From a checkpoint of a small image classifier: activation relu, trained on flat shapes of many kinds, plain or patterned, on busy backdrops.
Rows from block 3, named by matrix and row number. Rows with one number belong to one channel. Each number is 128 + 32 x the weight over its row's rms, rounded and kept within 0 to 255. All counts start at 0. Numbers have three digits each. After the name is the row's rms in percent of the matrix's.
# convs0: first 3x3 conv (model.blocks.3.convs.0.weight, 80x80x3x3, standardized in use), inputs 48-55, a 3x3 kernel for each
# convs1: second 3x3 conv (model.blocks.3.convs.1.weight, 80x80x3x3, standardized in use, transposed), outputs 48-55, a 3x3 kernel for each
convs0.0 097:098126050055165121047218127142157105144143138162139166060129118082099119123123085153115166151102095128142143152125163153111143097090120191167107230133114115147143158137166084055104113106133141130132135158131136149167
convs0.1 101:110091086084103109147152110110089150125109131147102118135105067095212116135143086138110086125115111099104111139086085128099141112105071101063039177082114121073057134163135113122160114118180128140112097133123100142132
convs0.2 101:185131078133104076103055105124141151138140158158142176216112089188125041129054045175120113155095180158169149099122139114108152115133156096115182122165207128202153134139121127094110131073136137145100167150145167152171
convs0.3 099:076129144120119157148188131176173143170113105155151140149165157111123089149131079142128060058104110087100092139149087079130173121131162047104093042109104104128116146104094156141137128116109073140138095118160130134103
convs0.4 099:121085133147125111161142157154151173152107123159129154117151160103212140087199070075123093092139117109098115125066163111076098181117116119131129127069146123084134128156155097174128109122143122157156126137145144124152
convs0.5 102:171135133022001085170255182128148157126148164142158125132103074056189178101170125120116105106064073107148127063122150114141132134162139089070082085050115109115136134204135121158135153080103169152205138117119122147157
convs0.6 099:141052123061074100090131098086100143125104121131153128161141165121122042147119060116114098107178098099144075183157214153212148120138154168142157141168185119169158113138203111121168108074130132158143121115139150106106
convs0.7 098:146227112212135111140063059141126151125151162150163146139110193174118062107068076147142093166130136175095140147115117122098117143124139164162128107127115097091065134133123126142142109163137142132081169153151154136140
convs0.8 099:108116139133088122166112108145156146151127147134131159172205046146169094141149147125091129093090079112120129092124159171096147092116137136121075159168067163154092139120093114136127114101128144146123122139095143148114
convs0.9 098:150115091097078109135151109119119091144153092160149100162111122130096116128122153083103146118114146132125126197179225087085134074118098182158159157104072137100082155115090111124113072109144116141152132116108141125148
convs0.10 097:126200144140129106092135142145140139106118107128143115131094147121067156107068137094083098157168137178141127164151151135118099116089098105187143155191161122151165129151079148072070172100119148104139147138132163143135
convs0.11 099:113100150095110096119190139152149168147135125129113108113092117097099158096141100152090093169100099109061153116089132142060123125092109135128132118140118118140113102084153137097116132136097139133133189115132146141185
convs0.12 100:130102162103101151150110108178136106152132143133146147123147084113113094143151105119127124079131092134131131082113198105124154103180174122117110091052126124134109098114136162109130126077146134115157137123111156142097
convs0.13 103:097090089202129109123077117149145151118117123134138134140072121160053091136123102157213099164147133108112129133106169098103131097095148089118153090078131077146157135087149144139162132140130136142162181148157151156173
convs0.14 105:149120092101120137090120147087126139083129140086155150050106116065098141108089088128142106146113128099087127134141133179189176118128119110109101133166148113117122186224245209253241231221170140164187119144167148148181
convs0.15 099:190134089139149104132117137077099090073078089091120117091139119122119134132083125083101086106120119108124120099106165108074102097079109158145110098133199138120149088123097089099104098085051153127156140130127118160168
convs0.16 098:129146148088109122092137125133137111150139113156164112135094123118141130076140144112138213098121180131097114125135139148131133095096092144112146135055113127088153126101105122036042118073113122118109148119111146146131
convs0.17 098:143128140132081124143102116138126124132144108147158126078100130036027100087075143083091078073099093110104139175154147145106171155163126166185145156136181174154174122119125077107101111092140145135155160142158152170170
convs0.18 097:173179087182177151179173140144160155121147169120130168146102164085077118084140107171084089121111124130114179130102120116114121208200159142140138099098084112118102143173151148133158118104131178158097155150140145104116
convs0.19 103:109120092135155139109117105147119102127141132108132135121156116041105172062103131148121121125128138081123153117179155096059108140141115122171134123158161049058088100084101087102107190152174114147145114121123121095107
convs0.20 104:069122165066190178090161207141150141134181146136144122054083161025137192111084166165096119112146116117148148125134109128098162125086133092130130048076158092138154139156151150142116115122143127085136108132187127144152
convs0.21 100:119131193046114155051078097138124115140151138147166136166129159164187137087094115146089117124106122184184141088113151087148162156102133174112043200136018171158098108100125140093072144145093151115147170118157141141134
convs0.22 113:109170145144174144142143157112108088128132109115125083139090158098118103096136122150157159158141132129119186118161148090117099084139152102163150151099088042054100116077089124077115139153110127132125125102122139119138
convs0.23 095:088159149068086091041040173135131117108112129102109120134100115120044139132143087099071129105132153114125122109098158100103126097128129080095080136101087087064111107146159099118137137120135179189121140170133157141154
convs0.24 106:065073118034222179114196131146181154127141128109139133131125084129137144159139121164184160124135165156136138139179140177164131142172134110127100064099160084128194119119161078129166058131117143151139097153139174174177
convs0.25 101:176101091188134111153116099141137144137097123114116119118068075145114133138162125162102068158066124169101158146125110172145154128158196142107174109117104117064088112131178102114141137091102110120131145114160157116122
convs0.26 098:162120061178168150032096128124134117116123112155147139129147116115044115217126185098155134099119112109106109126143220107135154094134106161156089136130090118127098143140124143131137089103139117139126165123120141113165
convs0.27 100:150121111117093113138093116137143129127124145130091115140098107165145153086122183157165104137169158143189141210145133146117118089105144095088081132148101105095067097107095101064111135117139125150122168113124104127152
convs0.28 098:129125142162111076140185083170114137133133146130112154118147142136126173117137105110093105111104133088121126093141076103097146130084121137138146138095128097145152111111158111092172130143144137113100111116124154161146
convs0.29 104:122138178125126137130133149112100113105107143128114124162142169169124159143129116098115092091123093141152093146092128160067106136117118051069096074048085060098069115116130152095090115074137172106122132158109139139129
convs0.30 096:113098148176078122127142127167093105131082092143093069166114063142117105163140163110119153141112166109124226129107116119091142162127180067095129115070081126071106113134068088113093058126123117138136126119136129155152
convs0.31 099:065106128095059097082090056147142112145138142140132136169127121197151142154141129083113148126164166128170128134090105105087122093118119158111120152121118089129174134105086107122162170177154156136114121096112106120109
convs0.32 098:120120106065097146087100149150155150142120155142129102099184139112115105107075112169167134152163064131128148099124135184152107161126159165136096117109097127138073092165147091110170150075094140174126143114135174105135
convs0.33 097:109075169092119162154135068103130121137170145122166162110108106101090096097131086116146105101088115159125142164233108101141108149176109130121184106134153093128140101147151190218103166146110118127112124124132132125132
convs0.34 096:098072100125109094073090150116128119126124123128138141106070133114121167065133084112131161167174139128133099146103152158100165113158129119131115073160104120131190154043068097075149105120092179131137137141163150135163
convs0.35 103:160065131206135037168138131186135126176110102154118109160110026205124093151161113166148147182141129196181150095120130158135105140119148118105112130159099125126091095119123089120129138135121147139118134142105120129139
convs0.36 101:197134124229219131042000092149167161165091127152149148062103118094130047090149120191153144124140140131150146131088129140094112131192164128139129166125092107106140116121149127162124122162148143150128139148137142141151
convs0.37 105:116156150130085082108115106118112129130086101164152154150159141082142105082101082114121133141129135052074104139135134117107157109111127139191163152224200057065114126065085143087100161169165159195167111122153155098097
convs0.38 096:139168112092178161117116145182152143114114095114106086146130128154139177129158127084083105130102129106129132127110092153131097190172102111102108140097107121099126152126123141100057142110119115111125129138128158132134
convs0.39 104:163115091176130166109075145141088134139095114169160112106106121093096153166084124159132066107091069118059026162046091145100113205095066136110152190143081200136083152116140100106076126144161144123123155117132119126131
convs0.40 098:129126119174136099173153122153113100149113127088074082129113111136125169217162187096116101141117109168129116129110123096105129217168189153150123123144128167186114108119101106129149109162108150116113153138125155123115
convs0.41 108:076079113163099141110126131154144171129151175126173208129193095161174102094150062137095099148181149156148177119162113102153115146103126125172109117124109142149076111133173092125144092114173147169099149153152149159174
convs0.42 097:105039094120109082176133079161139149129127166147112146092107078043087095109152121140088223153126193133119144088128167119139108124099127124166104113163114114087101117151132109140151106113168144103089119147088150117100
convs0.43 099:171149105128183106095128060170128141144132173149125153170144091168166048135116059043051099101115128140157134158154143137110113157142112142071106166069096138093111133132136144123148155113148198113099179162121131135108
convs0.44 098:189113103138111152099191163255188159230125095209109090116106080096138057094135103141163156155209123099134101140130141144168155146092098113097128115120102093087079131126101096152118116103108157171156124113125146090108
convs0.45 099:160154187131124200115067143131104138151124135168106120126096111173100205171046127097186151120166227130144199070153144099134170141155109125094069145081236147139192097157105080124074146169127134121147127140179111134138
convs0.46 100:125124117113128105092135126067094105074104128100115180121115160167187130076127101162118138206178151179158137075144140054131154073076077124131084157168085134181078112117137162141126137126118149162172155162144184156162
convs0.47 099:139145147105051100089069133114117139128159143125131152127115149116124126120065101111134122114110136117179138117118130129214214168115112119088117097041056123156156126156146139145131133158088114137138149127090130177167
convs0.48 098:122166171059079122122098160156131084120114100116123125142154220072115177174085130159152149168197201157137186135115074071085074132122147161161142130189193090061127121120132125107116129117116197146159151126130155154144
convs0.49 099:108117133120106095074072105138148165124142120140144142171066111063125127101142175099134149093169168108136128132135148135187158112142136108111096141121105119099078140111109142097121150150189104113163105111136104111104
convs0.50 106:141210159061187149179094076140138131158125143152133167140110167109096138038105103127167101145081117197110204162133114142110080143132133123137146107110118110116103161161118159103154138138124109140130156125116203130108
convs0.51 102:123100148129087140095066156139153120155151159148151138181108077096123129137120137075102158132127189134133177127114132125124119105089177158144153122109071108059019147135133141123066118140182167149130155137127156130116
convs0.52 098:050079097123128105162130101140145209151127157114119111070052077151126074135154166123130153136103128175210180105077085099089138093134130129138175153167142163160151095139164104133125131142139165150146138151145162145180
convs0.53 100:071099188145108126138118118109153156125137150127153158158113173058097122128111133108102117119158139115146125139158119068115113147143098111111141144118131107112106136171090168133071167169107141158166115108131140133123
convs0.54 102:132132101113100092135085101203148148217148164192119145079089111126109120184185131130095166139126171195140148087096144073102114178207170158131120127108158166094094056079129116144152111137132144113117136142159115134141
convs0.55 104:105077126077133107064168111087138140096123132110112130132142111119138128083137161121101155205117097157138123162133050165131050155144114109127121140109116140090080188168091148168120130119117146141117133124101137149156
convs0.56 104:104140126117167126121119117153171129154146111176160130146096080110123127117128152091081137082075093062102160091128155141161116061144122131115094082077097061036079127133112103152120110114135171150168148145167158120125
convs0.57 102:209143133185144094156134137136167178127154140140137122141170151117102140123081138079060068139057122106090137121139153140145217148096125110078163177087172117083089131161183140103138138105162121110179154125148141119123
convs0.58 096:059081147068105142104087118138150140089146139124182147087131075171208077111141063110103070104117096116132096131126097067123082075107100094152099189134176174098123145106093162121114151110137147161149126137147134156152
convs0.59 102:201142096139114108158066130172119142168133153164108163238138171197096076085147102161116131135107126117114084183076102127069184074079124228145151209141063154077042068120172096104145111141117172126127117084094111101100
convs0.60 097:110126068094105071108147123142152150162154148137125142144123097127163097115135124112180204179193112132151066145159138101123148139133085136076112120089083110066065159183133136198124166166130133111136154162131122170128
convs0.61 100:094092065096144106135083113168152105156122147134102139105110104120157144136103128133134183120135172127163172116120169175160178145168121123106104128121115182115224114108140165162168113131127127122096141125097108144118
convs0.62 103:151091137170103120100098139158141158155171165184184190118099153194000156183053147165178162133127181190128212152111166128091133129099120145111097136161151156118146084090071155124063128100077130111153142121131126099127
convs0.63 099:143183159088090137081081082110122117102136140142170150128112094137107093105046083088152136120151108132158179139118118175150126142153160084074119174135154151126147152176122137116089094042114149168124148154132139137157
convs0.64 095:089095074120090071116095103120119099132158087143138138118087163089127165183171171154141086160100166158187176126132059105145106197147135087126129130183101146128101159136140117116128087091158150126080146136129113123152
convs0.65 102:094118145101063109072089122143156139149178139103151124147126119107159101072087120159134126111132146104217133110162186137139167127166122172184194154145119173137142131130113089165140107165149155150118130160174122133127
convs0.66 099:136157115127091069136110107170181188108115107104085090106089137110132126100099117113116106145126155169135133142139065171144125180101108100131157152185187127186199111115160127138095114121086150139152151115115142138114
convs0.67 100:075039124121054059136143054127131109152123117133137136140100119224139040178097094046120155100148170125120141126158102069179117104135127111103144114114134122085111151152122115136132135133128128126085152119125156141130
convs0.68 099:135177152130091107203114129116133135122119138139120142087051109103127108172121094150120108181150135121170154126121120118163130082084087090135117107081154059051127111150158205181124185195160163159149146134132156146148
convs0.69 098:150137172140141173147120154159141139154141165157133156092102105108101112106105095118145106136150089113123122127147176107132160124134162089098102124106094086104083167205192160255254178255225162146162136159161139136157
convs0.70 098:091070084110100121099136152147116102116121111158160144118145067121089131156208226156127139179157135156191149133085138096082101132141165146162113143142147130171196121079165144172186173144172105127142134139175140123157
convs0.71 097:152041126070098190119162173115173147154169145114150139081125190116173148150075157139087106124154088142149124108086129119116147132135050106141126164105111120100121140084143152150167135136135153140162173134153159169177
convs0.72 099:091118146081080170093108159165113134148165133164120119084109142080082146146163154153140120121106084155131085139137160129109110178165102183193186187142144202181120143108128154156137119138133170143130140181163142159145
convs0.73 103:104122127095083162142099173184136086231155079247176068147080161080146177087150140130151152100164138114142164146096128195118104184113074130144152070137148100142186090124122102131103140135093125130230092104174118144166
convs0.74 096:165153114179205106105123121139138154147119133130137127118046101114140090105162102158141134195181159180162169088078087142113108093119141112039085133167111195194122156146139135116137093111143201209154188201167157142143
convs0.75 097:145150146061085104085125082166156148151153119125115148103163175174164118117114151116132177067196139124098144088091152149149155126113099093080173086109166109096121126119078152120117132184144111117139116139131143121151
convs0.76 099:176127153097077144085163156141184140123146145132144121154153167047101091134086081118084114089153171090147143088102122083147135147190123094120138136140154147084132149135129142132167155133159173163163115129172124122189
convs0.77 097:119184131138177107077123013129109135103134169159152153146228122155225020098153099053109124097100088149081126154152073154131069089136102151110077106048080134057087148133105099098141128126145170159123141157096180160115
convs0.78 102:055062101130233116131173187158164128125160135140153149101166091115093138101126157157171127146173077153121099085167122109058139115121130107114057102113128134161102131128112158163152139143159141102090139179106118151147
convs0.79 101:060022112094081087142255211152121142159168133143110116042050042088141131153154151113136137134094086138112113170171101137189165167136098133069076142116123166152129177163149103125149112109154092091134141122105150198157
convs1.0 097:119116104183183147156119129129117143159170137131145150149076130212112130211112152101093152110129130137144098133142103099142168102112132095126069101139069107103110091117174154061163162104152117091074093127102089084080
convs1.1 093:135109054128119123133164160152130142106081094130154170125137136127139148149143198144157169103079141175118135129170156126120174110101137167145075154138062144096086167125091124139111147165126095131098117112122118102114
convs1.2 109:146114111113119096108078148080111091112122107126102070118104114096092100136086052142108094128099044142105045136122124105131208109171199092086110091137127085114123137096132096099144111177137108095092122111087121108052
convs1.3 098:169173177166142108126109130184152134154108130182132166054130125120152154059123155211158136123134173098117183147123077125093125103117105068090149108122174103150155117115148117136140128116091175131091098171127132168121
convs1.4 105:157175165130181144113115097110143123115145114087181184123070072180088083154098110078097154101104083214187152147149116149156129164220128144141103159218145129141104101159120107135138081076062085100124126085128149116097
convs1.5 098:095055121094047094078082101138126105115130090110081122200149111160117112117140152192116088184144082180187111104125127201179170102145149173175104162163132125139163171138177142133151136166121128102138154131112179118140
convs1.6 094:071118077137156103141150101101148087100149096145122145129183083105109098194138123129134201098156145082174125075101115088136114056089108121149106120112105124064097112085105180138103166166087129184142146178148079103122
convs1.7 109:128103158064047185058111189115149132126127113101123107131116105121113125130089102129102103176153144183170124117129146131097122128118128169189112158175144153147124131129115157123116126127128109130105167151110166118163
convs1.8 101:115153165155171160144112137143115115154146115167172161112130077109085053110173120121113128148109136157137135141154114107121127102130147106120138142160134162175118111130087120115109130091103119117114161137197220116175
convs1.9 097:106120178139132154092100106138102131140156143206160210170128150171123149102086111109133102140127088187146129085115123120131138071064086101122085105129123102098124194169132255185156180150126095094147133102129142124097
convs1.10 106:112066125133131146121162080095122103156149122166148148163135178124117152099095129098101088093126056109093109139161149135138173108067151098105090078086109126143097138123188079034152078142169095103092084116080052105104
convs1.11 096:144070131107074162117097138090107101104140080082110131107107149148096116125137157141112125178114097196155165163160193142198179134183159147139097166162107120102149128139097136088137087087090074080088163149157159126142
convs1.12 097:183179118132141115113080080151144081173146124163179155065127094089168156107096131170156106177184178162180205083116124106181101092085100139137169152150200168151177072075117104156098143113099169203168141158114164165157
convs1.13 102:153135131136167133148180167091117081095122049133120090097065078110073101069068054136136109106156152103155158096138211095157164147175205122161200062148216097141140130096104126136080146155076069131132102147139069177187
convs1.14 094:155180186151172142131151129133136146121135143120132136133119073163172148146185154075089106058097131085083099079038069088051067104103116105131100083100100101074077124108098141124077072114085124144105147156110132138113
convs1.15 091:118113140143105142120077121095112147138149112164185139121112090100089098133137159113133105127142080151148118087090093097111128128125136057106104058093074089075071182234215193221185160140125113117137118165200130161171
convs1.16 107:132152139132158139127162106130168153113135134117127122150126172135144146105157135111116110113109101129125101113149178083109136087112135126148140117169141105150138165123161150155182137156172133100069184156120152141131
convs1.17 088:139121143178114128163122139143141146120141137141122155137117114154104108180155165111097101098128115115114092107112097150146141160115119085089072106081106115138138119094106098095106100084117142143102171156106138131115
convs1.18 110:137146115130129151054141145120107152105107137082076072143159157119158126115132097134096087109102127093109087100133115117150144129151135133117068198222116170215167101152189150148134151111125088109111152118100144118065
convs1.19 107:112088132110176170091166152178182168159162152138128131132131135124116136131137122148113150132131121168179140101153139103141130115108107154194147126173156144136139098186160135133115082087079123139145138168140112105136
convs1.20 101:194193172113112141082084121186091132160096098126109135128052096084069093103112115136118118201137096195180127179153179135156135159143111153158119146144121105118146144137107122136122090081089095098159093151132120151114
convs1.21 106:163103195200107125150173144102105077150189110187185066180120119122084114184147112157112150110120141119093133109088103118125168165118158127114106176144104162124100108123141151081088152165126113128151188161135098149163
convs1.22 086:147087088131097114119100078189151151193151160180128138094141149088110135066079094129123124125113103101099140118147108102112085083112101158116107118090106086087092124178186110180215095114162129121100149169100101145161
convs1.23 110:082156174063201132073109108118132137140086158136076132115145118060136111074104097139139125167160175170155180212208205190133146163167124191158126134153143171192141067099106103145150123154111129164187132115153106085110
convs1.24 094:104065056058051080129129128140175164094137123171101053162153112164148095138167116164160101133163122145135138106149164097160136162136067102159178145154154144168199104132152136150118141182170150089132116157117181141058
convs1.25 103:112139143154184178186211129141133081114105064048110123161146172131138131111098139130123104139112124149149130079099124114159137155181135135105160169177163129173170114145116136158135146146110111125156141141114128136101
convs1.26 095:135163160128050089192084125151127096118123127142159116090091151131111184067141180170137088176125140135130172098200137093129090145138126144122108166087094143131121131103087095091164131127150145143103088097150166124186
convs1.27 082:201152138186136109131156111085087076135129178171140166111118102159207161153193129115173158131148150077077057169105147121146153105126117175094114150126131116103103134147153123098141148117124143144100125124139148159095
convs1.28 107:141147112150114079135115088049072114089143163081113137180104105205115108158092149110135091104118059109161092169144150149112140219175132118133113143179138129129138151119121135123142095111097085041077088142109119144098
convs1.29 103:096158171077192183131102143125135138133120147157154145150131070186174134118133095113120142095099134149133130096124135076124077074143099159140089141138129126141148097121123128138128137155127121141186126093148123140149
convs1.30 095:112203113098163117150122168172145142159117143172134105073091105125147111133129149104082119141155145107163134118116075177148113181190135126156121154164140158122093113114147143171139078151182073145138113143149153185098
convs1.31 099:142194167114158182123152118137130146105103129125147142096131145096148109090121134139132105143144099107113156118137110134126134102111119118172170119168145105133097097133110128112122129170147121136070152150131202179148
convs1.32 104:112115163125223219086185122127158159134101130149142157104133131146155118112160119144154142131136124162109111085113115081074105105129117171165106159154170134189201122090115119132129070135116133139106125094148167099127
convs1.33 102:111108143120101145161094096146114044108150081132141088168140123176174125108125178132109076147163106095107126144126158100145122147137097125116109116067109102121128062129113110163162087130121124120086161151092117153140
convs1.34 103:035076131125221175097126095207191157124091092073104110147166129174139131134121066128125132119089064102090075164181149141169165121087141204143126143129122106140158123099147129095147132164142085117150131083144080126146
convs1.35 100:171129098170179113207180099110131144119129124157206196155112095193089094149123147115072132119095166074115191210195115173160048150153114099100094076094127112101100157192145144137089192153088127131120124180174120176134
convs1.36 101:104059115063092140124154189145115118135159132157132133146147121168195171067163150091083152134115133131135115127135124121122180124113115165154105110197155132145124083134106057050092091100145126135178104091121165143142
convs1.37 110:163136134118103152081092158111110093076077086063024069142159160158163176106141136148163133133119088148159122112113103137138136015042065076072090080069099112132143164150122091111160072095149133122078138124107085095089
convs1.38 096:063120169133145153127076168143178157119151129147113119118091124100115157102077131126130136170145099169189147147132101136155103138122079145122121115125133161139137107049048124119099115117095116104167141103120154179149
convs1.39 090:120058111141092093142120131125118131138088111149117143100136132084106097092150128090131125171088139183168244197161108180154094117135099125135125115089127111102134148200140138191130082099121094110179160140141125172216
convs1.40 092:099084147159112155137104116126157115102106102170190158113098177082108137183199177091132104116134143139142115162120136182083071217207190121146114121117108100083089175142178129115093064062044148101095105125121105109153
convs1.41 095:157174154144144151107128153135141122128129156083118128134134138122137132155110097121107096143115112124104079168194219169179203107141157130086035122084062072081062149135116124135100128120100120131129137103098122088082
convs1.42 105:091155131120160143117121076158119144148122130096085109136169124099109135130137100098086040145145104137103149130141146146139146126102148145125152101143146151184110154089108095125179121157162149121101134107077101116098
convs1.43 110:174171121173096136136105158133125135169193171181186112126089089123092133113091118162123156148085127177183164144141153107081095166117125158157130171181174105136155115126149146132144126054088115116195196153174180183152
convs1.44 102:134110118141088111119134121226129088196100086214105116067134088127133149148130151129136125158174159116140143178116076200131077205144073108153138120112131123084175083119122113159126102151138136174149144151131111109115
convs1.45 104:109169171119103104108106128074081117104113138112137117134124087033092165133126164082113126143175096115134076074137105122165131116146157087121110138092094141103098149185213083193156129193134127149119143115115114117095
convs1.46 087:161110127164125136182169126162182175154185153163170193159120116117098060117163157107102061108123110129183149142180173088141139138138128126103066133123087080103092136169171151138159137085102092099131156145163127120188
convs1.47 104:052075095119118170108178191141148157132094133106084151115146134095122149145188115111110121102101103102138136103100099098123156093144136132143146180171161141154156117089152101127144127192127082092079162130116150129161
convs1.48 098:059105128122161211132108143111129164093098107112158182103146135085081107119121116129100102125102074138132085157136136131105137106130157100112119103092083117162122140154185041119185119122194140100096172148126142108157
convs1.49 097:123149160135161136149095095131123127103101119133112071122115104144156123119153156131155128181207201096141162087072099056076083108088099139116167115140201123161147147142102106135153083102121183172107183140106118142091
convs1.50 107:110134126127111128099186200108138090154114161149096091122173137119190087139118101156149186114100126142106127168132076140139161073053115158133122184176122140101093110106147095150099077139159119123129112130134159128116
convs1.51 103:169171128103061080126082103118140123117133140092109075204201127166115125109134149112156176120164176108163142112101115146142078132123124178166143161139106124132126184179139095108102179107145115103103141116078177132101
convs1.52 098:088106086088102161105137141126110086087073091082088098148148140143154098106100119128109110126122097149156141070051078154119103140119136128115089104099086104139123152126118109112114187175147120101156108107081099085080
convs1.53 099:136172111119128158096127158162140138116078131094103151157125083069124106096111069120113122173166098166145134146156158146171187107172110077123114077127116157126161082143199070162196082149130114139162177114100109118128
convs1.54 096:142079129104085130113121154239135164153056065172094090078050082118103150146131180163144164101117138153154134127095108248170121255189153089110114101112105052071048178149144148096125078036105166162096133135104140148098
convs1.55 095:175158162146130142157131166148101080149113106182106116122136141124122125114105116082089082143081054129112082144111120148102153168130116153181148131125146111085141111135108072119105121144152105119169069069136107079158
convs1.56 093:165153125139122100133152159236120118187090096211092108164144142158153134173157159105104106101101087145142131124166158143144181146163176096121167090169130117146088152113154113124173124121163097108104102119104167140113
convs1.57 092:166170111170151123112128159122098170132132147136123149142123101129166147095164168117078102110088095175153106103143153146124205115060178114140113144152104155128100116082156151077146158119119088102123093104148136116152
convs1.58 102:118137127199216136161138098094136088105149072092124070170156069165147094122113097112117177159152198126134169074131160093143170141173181107115133094092127120105137131134132124163114082160133108082172147131156079085145
convs1.59 094:122149113125097083100126071133106083109114113120118121194119174177135158117082118131135108147093120099134138154161120177148144098061113148101127123137164106124137228170077170165120132144139140124094121116110073167107
convs1.60 094:104131126157119120176089078102116130124112108088124057148109091140141083108130176109096104150186175152189183101146154134114107153147129122173180157129178159136115088123082115158116114090098123159143169128132227122123
convs1.61 092:098138132100120124137161136174144140132089070179135204182104123160140171152138140103151154113087114131117085102111129076104098130119117111125088110123103106104142196162132215155148166156112120155181132083086117115075
convs1.62 097:146111138122096120106110136174158155128129113185208174139136140184102123190149127133116148059093108077119102129133102176147124054099068098108162093112111059075093079111159117157203102133183121104102134137143117139169
convs1.63 108:103126104114089092063120154107105107129147106095121068145154139161154115131110091109104123092096065115129103083075090068071109096153123112146106155178135140165191138136155119198175142163113094136120100112048151135090
convs1.64 099:142151167149150218106147150131127091128153122163150132136111178114178240105178157075115152094098099120111085084102119090092096100133147152154115167135150119146167131127116113175154139136203139120101140086097112139135
convs1.65 101:137157174120091080131106083103065077129121126144110143152139122198170155149125127143154130141147131144122088082109077137107122094098166100118123149146103101089081119107093098111097078085099093121131096106111155125094
convs1.66 107:145126173167108118158090084171160128112109092167139099084061102124107121117117104105091102142158116126176154158143124137127151155159124095101091087049110124097151095077056111112077069080082089109149166159136148151125
convs1.67 101:133138120141239122112166150122150160132176183119152149143094079130063103171100105155117138154147112125156193146147123086127148137099114175167121131159165129122157133143137179161097146140046164139148168180136138150151
convs1.68 102:109124086133115123117098104139119128151150133154157101120127075127153167133164150139157134118153183109156208151136131122113093092115117186179214143178229151203150104143116122166119162138163148152146154167131090137196
convs1.69 089:119160147139171151137126115155114133128120125123145123171142113191146132184137145101108105088121155123144159088095077148127105172153149126149127127144124102107118147138107156159103092119097076109125136150185175179183
convs1.70 106:084107151139129129110089119154105113142127160132130148021049127112104162158211192174148109172161121051051032114141134164118129095116121153119100066092121112105081062055107085098113179160171167135147177123136077100122
convs1.71 105:143177126030050107065096132159116142142174143074114165128105126173143094096105127125129076157151104167155109124038048122116124141163116191180102196173079133102131108139151189148156153100113133111101128116094189090102
convs1.72 103:084050083137082171156089134142112111109110057102087078148169149116133114087165116073087105098140117126131129150142096151129107144124116113113096107078114096086110140066103086096099090097116093088121141133130110142118
convs1.73 106:155152157160168139140161151129076031115099052087108087134123123119081103102110156124101119150124132216165134134134138154117120186124111085106107105105131126106096186093115183115126144132121132131099103121112098128097
convs1.74 101:133110168139078100146081095106106062123116123171167173139121092177131063163171124099127170114112128105064065101101069117133140183169150113095089131132126148158136111100139138064105146134114141137143101101091156119124
convs1.75 098:106129083143199141083119072133142097155123124135142117111158159122075092142112062121128158122091128096169201142106145165162191125143118112121126114153129164192144094161187131190188135205144148193225098192167077097116
convs1.76 097:084098064102080055126145132118150100121139072188141106132167112136166166178169131155182173138167133095174119110113053094128072113169140119165148133160171127126128146150165124121134155170161171194162115112109100113108
convs1.77 106:149122114088088154099139154135175134122177121138116097162123100136097089095030111124118082143091077160119099133151113152150174095103098163123122180152160143145186122091098101151113112142107073096114167108122193132129
convs1.78 106:098152192123096084161141134156146136159171141116192144191140182187201158117105109153156123121144188135140132063060096111120092101165155114149148177190119101155124107106158127134132121104101148156185109116151190180111
convs1.79 105:085114050092072082087121141222192156146172099102119102144159149108170134126133131159183187183167142142171107075082106135181145103123130114156101077138107106093117144149154141107104150155100162156167132141171176190142